Rows from block 6 of the image encoder of a small image captioner, named by matrix and row number. Each number is 500 + 50 x the weight over its row's rms, rounded and kept within 0 to 999. All counts start at 0. Numbers have three digits each.
Before each channel's rows are labels from the 100 images, of 14976, where the channel reaches its highest value: "top examples" is what is common among them. Only what is clearly more common there than usual is listed. The data: made-up ball-and-stick molecule models.
# pw: pointwise conv (encoder.blocks.6.pw.weight, 320x320x1x1, standardized in use), inputs 64-127

top examples: green ball; small balls on sticks
pw.249:471502525533534448606455405455481478534470502475501488487538462492433502516482433505495426491451492453440481404424485534490375527469510523503504479639445486500441434493455544544452452562512490

top examples: yellow ball; small balls on sticks
pw.18:405501523555541583497498530493508525483455419508535588473465524428509410526491554419487589531481511550539497419519524460418450541444476532458529566446477476529539486605481508500506464519422434

top examples: space-filling; balls: three; balls: four
pw.255:461555502463597443487504433383547517450533474603630482516469482486448485469428491405670476471479542396443444497414482456510524518428475574540507569498394439530436439550366466489515453480541503

top examples: orange ball; small balls on sticks
pw.144:557480429401457553515477483573556524505388497413532483512525498441518445515464536536518487526502483491529440424516474490525552440421506519467435501515556566486494559448583581514508518574470588

top examples: green ball; small balls on sticks
pw.110:460553507552533520597488496503486510485478448467442573546508540480483458467468523489440571450487651471458484478511498478498507472463478429464462475446475467584489530491488535460484594441525465

top examples: orange ball; small balls on sticks
pw.245:613475496509518540463528428509537504593410406398480451569446516409443512432529418575490511488547467478526486531524517497508608466486498424430550466583579514520386536515469555513437458511442425

top examples: green ball; small balls on sticks
pw.119:421512527524482520528510554487492540472456425448447563565461547454473442465449523524477661440479551448414455476496486506435423473501505435457401442463441478548467541454433469481449596448501490

top examples: balls: six
pw.227:475494474432535478522483452471440514588548546473473417476490477552531506429448510468573458486419443437445492466484513410468503501452552362481503503642459450417514522481424569511525417428576497

top examples: green ball; small balls on sticks
pw.97:518501474475501583553535533453496506435490538412457510564497376561474425447521516520499564554571504494486487533544457607429457458484541485499508506427555591495515523571446509479408566482512443

top examples: small balls on sticks
pw.102:546426532544553476385535475516540463453391552573365568457540426540484588516435491425474440427545551445513526541533490503558549392590545481456501580455468503496443530527489520537544471531440394

top examples: small balls on sticks
pw.183:509484532504529541501500530607461484529465424441512446474574507551482518488504518535514405486549526404494497430575429482646456480465401511495587473458680474660439458485612468401555462503513626

top examples: balls: four; balls: three; balls: five
pw.82:472550537434588469476435558492513425535549579551423473442469528503549461460462472453608530501464487521501449574473537596440560619483526366528467490496447503460561479513467489454523551484525390

top examples: purple ball; small balls on sticks
pw.50:594558392460480520499525542543502423518483471513629426505515503499532471522469539525426461546532433547506511611471454485470464498507483596526539488365584493461555497452494520569485491536401507

top examples: blue ball; small balls on sticks
pw.8:588478527416524441471536568486648510501451538513374468541501510517555509521481556543503431563558524540493547399533539509568549409579603418512436518400529606538533514547488486544541405604470477

top examples: green ball; small balls on sticks
pw.104:449515526504512489517557458453528606458459390487468485595482500434486487494552506523434542523421594521565512515475476478410466509423455486476589449501385492602516479480511505513525475513430491

top examples: balls: three; balls: four
pw.179:428518525488563479508502545451431536565522586551451513467534465464523484450502462490548505488500474488351477470422497526433494581441517514502518443610467489426518524472505545511569463517588490

top examples: yellow ball; small balls on sticks
pw.146:527467529418498503468570547451521531474511501440444494540496525469517485494525517482406518462541496480486558483475461497504447456504512444462450501483384507534427434486430441467465419566436492

top examples: small balls on sticks
pw.295:441566507489563478517548558460520531494567587574468418561478521481496480480444479493592534492509491486469479500401532595436455513500541459516487527545354548529479486445343528525501473611486442

top examples: blue ball; small balls on sticks
pw.135:552440432472471437462519472508546537464465614547488545473488569451503449488554528533410417574539490504560559522512452616506483489507537420493478485584528539480449465465468599504462458558373519

top examples: balls: three; balls: four
pw.198:438542569553615543527459574455507498528536557576483445466552501503529440411428510445548474399493509487442501568467587496439523561465486502474499498484483519443606491532480471484528522560584422

top examples: balls: four; balls: three
pw.90:462540508497456509473469496444553512572567525441453446560490514538520468505550501523468433539550485414479485582500538593524661562525531564520560485510463512522570524541441497474545426495531518

top examples: purple ball; small balls on sticks
pw.43:417493558536484488490509461446436603409527483484507498537468423476506493495562607517556429615515435546580490473545492411418386584508553440400580456559434543467474550501490621539512554489625514

top examples: balls: three; balls: four
pw.32:484466560486555426458440576432482460474573567594489375542494450486472480449478459473512506496461475501469508614486550559477470560492489495540521523505482458485592512408504527530560451486505443

top examples: yellow ball; small balls on sticks
pw.301:530462556431419490465492555466503550490476525415471525527515529456477447543451499481424523428466452444538518415456457455448460463479427498460434476466464514541510457541416520541487505421468484

top examples: orange ball; small balls on sticks; balls: six
pw.106:531492476445622444456587610526558469533506513478513489520455468518509463496501467529495529437457531586599491536503488470439580487530521593496469497417535434439562491533449430580503474535489460

top examples: balls: four; balls: five
pw.39:549473519434549448458413454550504514589558543518529552527443421515580487483404482422552499439523472474436446548433469457382466528501526530538601520647388450382505468527462546494488495483531502

top examples: orange ball; small balls on sticks; balls: six
pw.182:590505511485590541442547522521623452526539481436493452548470537442518415459505487529478477520494499571540530537429573518511597494613529388427503499496525566442492567466475524497548525519404445

top examples: yellow ball; small balls on sticks
pw.140:519463549426478486451471590473533589493506502444461498579473546468495509467467514473497524471546481489460513461470505495493432513441453364511468452488383541494463520496456448487482494455473530

top examples: yellow ball; small balls on sticks
pw.5:599470475544481509372505523495530527483404462446461513583497597500505473516463431528476510379457488419530530487474506437495493472405428463478482455561415440422480455519430404515562534491416517

top examples: red ball; small balls on sticks; balls: five
pw.55:449481521433479462464467442611437485464443520498512547400510446422502580494570525472475340491459474490536564482563546418576478520393507360502498460555515505520475562440538528529440498419383530

top examples: red ball; small balls on sticks
pw.26:405503538477497523499510425468336471414518559627553422549467494498553480547522520418550474557484522520531465570517577533485562463498530453577513591450338540483494575529510471466490479470448495

top examples: balls: five; balls: four
pw.188:526559483566500477473514524513508457623568634543434415537475500465530504529512548558538463497579536476424545583477528481441494587419494345469463497477443492523555487427452455532571534544463466

top examples: small balls on sticks
pw.25:527448530471497406464552501547528509588521574425361453493449399514541546518486471523474496559583459505482612537515551525545535479515568409485516588486508600430496548523571468536474421597491528

top examples: purple ball; small balls on sticks
pw.238:459490481502438404464545438506492515470502427509476614527449425463468442580570625458450441665437455680568476559535473432492450589509444386464606471494527597518483487564534520547507531477437509

top examples: space-filling; balls: four; balls: three; balls: five
pw.277:451555536475544483475539533451488504527540632557404450455431448475515466475480446413562436485526495428422494431456562547407442580480579332487494480632414503440524492494436614492547490520555440

top examples: balls: three; balls: four
pw.224:440551556521501503444487536424486523524556571566434428449492472552534525441512478468551500464493460411393447472440505412518536528468520399493498488621405491446548488444480571486529519479548519

top examples: yellow ball; small balls on sticks
pw.218:481436487404461547491487558485501523532544487476537591524487438517596500480504495462469484535482497488455508506517529513522490448494423387526475453529451535539516514510508535525478512537544474

top examples: green ball; small balls on sticks
pw.98:446539501495508545533489491506441551505489431482440540508491534503458390471449486507457626411448564442419463487489480480485457450436466435470464490491482416587490501454457555440470580431532470

top examples: small balls on sticks
pw.112:501472437448484550503537531470510467586431561494506539520522524530511518552539517509509513495566484562513575453415535505614529455434500493507505487435452509495548523591527477479529481466521443

top examples: orange ball
pw.280:509542542505570411511488493479460469525515636546427490429484431474549542477427483472554454484527506473503464565456568521359525522462548382501473504593359503430484515515430580509481479501516331

top examples: space-filling; balls: five; balls: four
pw.166:385599506431489496479546549434566487536591559472455478505570492528549480488478559501409504561552526460503521506533538460548525483491507382581537528497434484445538510503457570425607494364468494

top examples: space-filling; balls: four; balls: five; balls: three
pw.93:434570550452563513459498619438513401474563515551400501446464472483574435461458518504526539520523466512407516534519630617508444576474541395472537548485404512463508515482396554461521515484539478

top examples: orange ball; small balls on sticks
pw.191:567511495528590475457480500605498422489486521376525442492395550432440394491511477557397532482465510502574471590567524448515462444512494535482489636424602487531534476486571487517519491469369545

top examples: small balls on sticks; yellow ball
pw.307:541477507378420438460537493536524548477498511437457606514430513448502482543568533487405476513517501536535475460500485498430408572396451438497490460519452491510448446535510399560439469498406601